Weights of a small image classifier: held-out accuracy 97%.
Rows from block 2 of a small image classifier, named by matrix and row number. Rows with one number belong to one neuron. Each number is 128 + 32 x the weight over its row's rms, rounded and kept within 0 to 255. All counts start at 0. Numbers have three digits each.
After each neuron's rows are labels from the 100 images, of 14848, where the neuron reaches its largest size: "strongest on" is what is common among them. Only what is clearly more common there than usual is listed. The data: simulated grey scan slices of phantoms with and without marks. In brackets: how many of the 100, against the usual share in percent.
# gate: MLP gate (model.blocks.2.mlp.gate.weight, 768x256), inputs 128-255
# fc1: MLP up (model.blocks.2.mlp.fc1.weight, 768x256), inputs 128-255
# fc2: MLP down (model.blocks.2.mlp.fc2.weight, 256x768, transposed), outputs 128-255

gate.514:127075162143087144148180170080226158174131146097167174165124166076161133129087112100162146065171100163154135124140119121137122177086142118087108137147111127109080082123185113127096154128128124130121087113117064112106080105131184125056072116144133092151127114137081133112121126111133171083142173134098127112131164132148137098103100163131084110119122151133138100113156146080107106133194
fc1.514:184195115137139056118106114140188146109134061115132183142082140094088157135141117088121113123143178138157121067130037092105139113189108121086066168177148084126137110104079179115181151090079135114178114196127164137135136111140150141128090117130093111187121141152152137149167099106154122125147146097157122135170137163111085143073199097104081176127094149102137056100123165093093127121097
fc2.514:159044148107058202149135100146139111130121103130138177113151093176148126181123184094152138176103059111127150079098100159181151104138130146103171138162088156135148153162107132131175119144160134136131155112144141135107132122128135127104083175166093087092117173195033135140168123125142132134162237142085156132115167111152107131144085120142136104192108062116107131141111117112122143113151
strongest on: streaks (65 vs 24.9); belly (54 vs 25.4)

gate.284:118113137126136068157121103103142169111132067092124124131061138130156068120105174152067114110174162152083099168112077130088131064196131141062178072134144114121165098143150157128138110105139168092163141146089069171124085158135101117170092069158131116136119174151062136151098120121198116157120128116125140236185191060116108087109108147187121089131116124113107150108161120120147097112117
fc1.284:158102133108158150173118143144075069155149111158127120095157104114084139153154099137138131149086210118185102117114147125136115166057174129137120178126144166130098185115128125065087106079145142165125102140156164092076183108215107162062136114067155176109138148091141157102126120145103194199161147134157120088123130127121193138141100164138126118152137122108185107165108112076120134125145
fc2.284:104083102092105072116152104107073144159170142156155124160212127053064128136124183130172096120151090072134087153145128129147049130157175131157162098118121125079146116062118121134077105152162139190132076092160156099116137099128094143057143120111113148123147143127117222097120156117120122086101136136118129110101128149128099117062136104159141166117111133116142073213127102130141170135106
strongest on: dark spot (68 vs 16.6); chest (65 vs 24.9)

gate.245:142158143090116124166140208077135121104169133135142109137122132129078138129124130127129123108183164132120106092143150109136077153117103135142124166071179056143126105137104063115106142103112109055176096134135103122113121162093143143105104144072156096148119051128145177074140087198146121114126120112149108157201131120101133086090175132187155134078181134094113150084090073150131148132143
fc1.245:174138115135150130094136119141143153105117168127109125157114118145128119176099126113136132117149058079116129140140144171150093155157089100186113093105136130135091146147108065161072154131145098163143114151083122119136134168165101166102107164092170123133150152131141115172105189136160154137104130130104124069129070168075091104122120095160149125104188101083133129173077085130134172086155
fc2.245:079222175065137154178121145114169100053168133169114088132146089107167164133174111162097176164151028113136085107139107196156112153145158194136105155124105108142112096183081122162152094072069120066181094142141163170152107091122125125115143116108158189133116129146066150145146062150132138151149096119114143133097138145126128159144083107131068151099120081105102133144126131164104088127136
strongest on: streaks (100 vs 24.9)

gate.640:172128092100096165183173190119201073123169085113106129171126097079148168143180147127121147177114066099185081120133152124140096083154143181156143112115129137153110071102189161087158102127097071117138132104119126129124076073089195144076111137102160118143134045099117163097172227095066070162124072131120125110174128141144094074107116126141091145153165107123146088102092150103175128146089
fc1.640:096055138105103169108114144109106119113102175156104143127062123101116097154160069120114125117076078112166117207099135163144128147133127192135132092175177167112164106147187102076095156082072126114163114114171122096107113181161114151112143066126123177110124159137098150145167174118147120104128135142124150070188136134089182182163124128157168105148184084123081142170088121101086156113146
fc2.640:129155157121138103175052086154146108086101142172155102137151121094135129128162115157105159141147147146135081129145133160143085075090105112108176126082139183114151132144125144106143100108109100162109135159087126121136102183073082131141169104106179201097127072184166154115133094152113123188090079119117095151092121068081163181137083147138149152072150149113137056117154080192118216146156
strongest on: streaks (84 vs 24.9); belly (65 vs 25.4); low contrast (56 vs 25.2)

gate.559:146159147160088138096068147073139142148082172208139157131109154148157163162096169148101156127126117150086163102101143125078147121092106069144081187135135124076155130198143185147093159111142081135147089135172138162107127113150079046164157163123104146138128172160151128136163169105146115145179028082128062106089164109140120142089136090124092116147128112096165085156126158078113091090183
fc1.559:191079168135118089115127182120120127107132134142103126084152088142155118158151166177059159131096138128182140162062140111088089147096124051128045144133172096112117135111167123161144124177201136132105246157136119164086204131185144065149124094136123083080153148113167144136164125112086129092130120130128115124133173163089121108151065175147117091110141139161125137132133140119109173151117
fc2.559:140153158118170123112090151133107082111145177162113149105154120147088139095181102140143178122165106107093135136073112164060147122028155139153055126115065126122142121113152104116140143191131134121108163103149157119125143104127080152118102136140187153071111145181131114141051117108118178172150191177116057111083157108191181126174110140139067151139130151137158126182097135128224149102176
strongest on: belly (91 vs 25.4)

gate.21:119130110119136118198114130162114197216091135131143118076059120134125105142125124169153116123118149148138170073130202151156152077165141085084136121150108138141129165206140162064149122169086110123088159117099110130135070148160124090084156096170113132129136064139119151125130146088108130137135183115142110095077114094147129149081075134156124146127176153089050159113141156154124105152130
fc1.21:136161151070116134118152085115138080072131134164071118178182155174144126180137139104115106128222098120123130126173053079176103132133116109154076139075164115094115082096073125138119154104186152134225084148115176150105163120106131123103117132133176149123132134125100093177127126205216139111139094130124141149122140139108081127185125194090138116131124097133116121192158133083125154114112
fc2.21:148147187124132172138113161101112085160156099132131122187213127110174108093118147111137122122119105141129176122142114117160164144102126162115148076099184160148047122092140156105112119156133062153077135135140083103135122078151139126098122151080093127162127100126081107108129167183143137094142115163177166133187113089120128133231147139255115205124106144077134118148107117110139129133069
strongest on: dark spot (99 vs 16.6); head (57 vs 25.4)

gate.576:134112125139117152156154150172146130148081184111081143116157137172191202144118138140139165084098123126155127141123108199102150110138113111082124092136137083131146100121085149181138229129093089161139115105166141107111101091149139126137233160112116105098104118119177076138142118091182063167087147153103103180104214073097128081175117089087121101108153134064110087082130142126140124065140
fc1.576:118142067133090105107193112072129113107068078156136152108085129089093116193114109092210128141109147072119192123093096141111100163169134127081077132145055110112143179127153141172153153147145161142136134094082059177151137178186182162137084157130172096081140140092200139096090133123149102150173106138115096106110114148127130165121155179122137107111125064112156105118125110150113087092137
fc2.576:158182114109127110131154135136110081072092098145136129112081151111107149100187104141113131154129100070084118108099125134167058095146089163161209117127145136105124103099112168109173120125156127178157091186232073085118086130151120146127153146115069102126117068163149108165110154135157129150067105155113136126109158130112147141112121141156078182053138130107121167103053069168186117069126
strongest on: dark spot (65 vs 16.6)

gate.529:104150167110154088113115101109070068140142091217131173097069157143106082150111118182153154090085110170108168122145104149151109056133119144171096123132146084165114139135172114095189147088026148138155151157087173129130112110129120063076168169062119052148158129134107155115099088113170144110147101195154132172116100156109125155116081160048150065184100169162158092121180139143108167187160
fc1.529:186098098196115107139142133178133078149127093135116118141126104147110156081144144110157141147057163074127192137165087107064080128140081085086145150129117136174115034095160106115099133147155172144084071111174114094121101112099122129164144167057151125146101126133111140067133087165147064086150113114099136107130078198163107150129114136131118125077179146102124149158175132100147136185127
fc2.529:096165098105171114117137112082176147131122136137135134139068130110171171180162140129148107164132104131210150095186146188122132122152143069035153156171165183098072176136096120121101166135125118114099189136127101143105100208192142112082107148089086113109126128088109133108125096155099088146106163160173133100122208076109077176108123144111127039156093210133082137113152117137117151126157
strongest on: dark spot (64 vs 16.6)

gate.198:141186176161105127167111099099157090027192115113161172137143110117132178129098146107163127140137086138173138167176199067169069087163058116182131123106090068093073105110176109118144151125105176136130152157144131070100124068119139151177186151157157173110078111103110129172175145122115111167145150119153099089081142108172136133128103082100098097145182068105158072082086058177102128141144
fc1.198:159091117121092168211133136073165113083154102151140099178073130117174124090162153134133118193157110189125121105173124071137105104178091141113145086109118176151173113184158086091149134062153106175135160123144095153083157126115184113139101115154120148102084114137136161132181150092148141132139118123117120172136136204143136074151197096084096136074101141115097055071111135130117161166072
fc2.198:083127108100080111142101105101123124161146161113120131037131129146074113139137093121155161182144159167118148133115112138142134079118124124109120099122131124150161152090054137193095054210115122146157149149099119081140114118110098132140063133118081100174077120189132159123118115167156154205161051186111165178133144164184129162137047161154167154080096154162081111119116189151152156113115
strongest on: streaks (100 vs 24.9)

gate.322:162192118138118147113152141121098142084074109177142120110118104154129169088106121166101199184113158148197115116129089100108130131172121176116129123111183109162057092169112084114156145132178155044160139079129127120117121141015179126162118140145069104125117077119099168148147099152168115128145060092086130160111155147119139121099131113104155118103164105148114141086111085134121133127060
fc1.322:131109106142159115078116156181059175164082176144134178151118135126104077120110157118121167090105125103105121139131101128083147081111132092128131130141105099112132135133174130078077103091172116125078140084132160183144149154148132067126103076145152128146165099082164126109155145136147078129088123162099141110169128130131155139102159166149139116146164216169108166122147104105140126135110
fc2.322:124135118149156148105122128147108146117062158126195133193132068069179127087157110116156155148165159098120161162184117090089121117104135128120105143114106109103128175168191111091170173081187094134064168154144146124136051113140142124124171114218123115062145124189156141090116162144095096119107123112135107141117096129080139179126128093104172106098148110163151099103097154133113148137107
strongest on: streaks (100 vs 24.9); limb (67 vs 24.4)

gate.709:085166139087142114154141098130153081130115150081151111092104122095103106113088121167077151141166092182141117080127109097185092150139123168158150176120129134187143122097090146137104178106131199082186136121140136099129174102026140111105145158134100162156117132162106214091196173152140117105126182106150089156155112117103170106085065153085141119108107087165030072091119128179135119149143
fc1.709:079184150100160093172144074129144105134141141123168109119095116114097089126119109149094157151131113180112124067149097105153096125112089196155184178120139114185105128089081151134122160118121184075165119154140122113131154088042125115115178164130102198172111121155113200079164155187137169097129176108151110170124096114097178093117092112110146115124118093188038089072110125196116128114164
fc2.709:091096120090142083120093068152186058098163183092119131051108158096059095105101117137147178130107104134156171128079118198170129173125135134117134097217123121150139176154081139098125110155090053116197098138074124109149159140088166158192117168104149155140096057136130124135136118146141157103113130147140095136131123183101181135141090093155126142109074096142132108109107106134122121155121
strongest on: streaks (100 vs 24.9); head (100 vs 25.4); low contrast (74 vs 25.2)

gate.20:111184131097074106151146143148074156102094149164115164139122065071141127148092082100161183179118143149116121147058154140068141129139110118110129092126123125097155174106152143088059151106122140172170127130108100169113093142123097124164178136114172121105158105138177130160129128067109113158133087099115128115095116114128075145175120065161152091101111173174136130097107184120072079162100
fc1.20:102145075168107144101156105099135074108050114189082052122112157145085133191122116072075123183162106087092105196108137125116174121142147106149136123170156170125045169162062121169090167071119141092091145085172093135140116124135135142149102095142116073115144143145112133202133183150144151101111162131110120114135085121127141149146115131116109113127130188082090141114113114132075196105187
fc2.20:128131149158134160110137145026076143141124109102096139179139081116093096142132164136107160158171150177083154064102170097111106147128147120123169125090108073124131155103196161109130160151162124134109154070181127186083084168111156120190104150140142087097139152152089166107211121187153137121151159105146131155154157193153115155123159130131092141176134134135120101197114125146147104087122
strongest on: dark spot (100 vs 16.6); side: left half (75 vs 41.9)

gate.730:212091124148112126103084170140114173153038136094104107131094111135136121139099135175137126152102115098143120133083132135187072126145125149088103140204043125120140126096179165087088153115070169131129105141157133070115169129105147079144151142130168143101180115173172160082121124147156103126179107137203133126104121150129091137128095192155098115140137101136122149138114069129143086102092
fc1.730:058143102080174142130121158145141115140157115183203144139182092114140092179174089117179191153131188074168121135094124125137178127159103161130067069082135081109132153145081067099126091111127145138123156146087143146151123168148109174142138136117131096132127102151108137136108151109096157128091179181142137189158144177108138114159131134102196142129141149173067103122151140138141127140113
fc2.730:120122146180111076091096138073093124115087188024100137145109181099148138135123139095089175143126092125088136159150148088142106133156107158147122171172141146117177158109175094148147180126101120134072085175098131091067127139112168103143086126152140085089134117156132148168134134165106104183139075056162170121169176165159153145111074113165111115148041197146125095114125120168154112133105
strongest on: streaks (69 vs 24.9); limb (56 vs 24.4)

gate.747:119143105119192078186132153143141121083149124152155082128119107083135142084092111085159128114136118120132132121128090134138107221157112145090106167094146145154191122109072176153068138115153177206129083146137136097139164076157122120173134237097173126147088116140084087166098112109073099149121050120150116135061167092061144170153108117148133155082154158150116108117085056119157129112120
fc1.747:132161080087141143149093086209111122140102168103099199127114154081080162145082096130147187164116119094164124207114148118109193123118067099122127077063124130112078070129197111193095178122087090060095106119091075099082111128129185155124150142105153190073184146110166136060084157112109115173161128126153168139162156136137118109138190111155111123139140164065155180118175149148155083180146
fc2.747:172145131079140117175114097107095106112115089188145146164154222167175156136153085133147137146098051143113118150135216147128101127100035167120127117101069082168201102107123109109157164138116105080154151115104130110135102123120173100122094089098057173086126077119117133155146130133221103160168149095128069082078172071057127153106148131119159098114060161130156140125135151121162108152105
strongest on: belly (74 vs 25.4); dark spot (38 vs 16.6)

gate.657:155167203133076073144087222096146186096164120118062193130115186139124147113080168148087090121116147163152125168158125163096147082110103085103146149097087102077131148114145108086108155099129120129063091070147142126144142111179066146090117161183161108111131138149146117141103124119136173226124118097134133118134139101186136132165107092151186075175116136090133120110164122141108136177120
fc1.657:154161153110057113155130185077110159102120126127076142093113182154123157099073184119129097158126120154142106157134155155097161085140095110090194123125091087148159126133158153099101121118140148148013109081124149130145123118161059157070114175213149087093119139176143093145134123129130157225091134082130152104109151146155171171138178108137145073172145076104136124080131105145125115148131
fc2.657:117125116147132175197126143127160143086138164140140141077112058125091139110144149128177126142151126131175109162124135122093099095138142175129100174113128104172135223149088130177110167128074145111111157155113176133138143131172077104111147103104117166139150110111155119100118173134151127078148152147098108133104160120138149155139131171062067154112128145109120146120165136144110097134129
strongest on: dark spot (89 vs 16.6)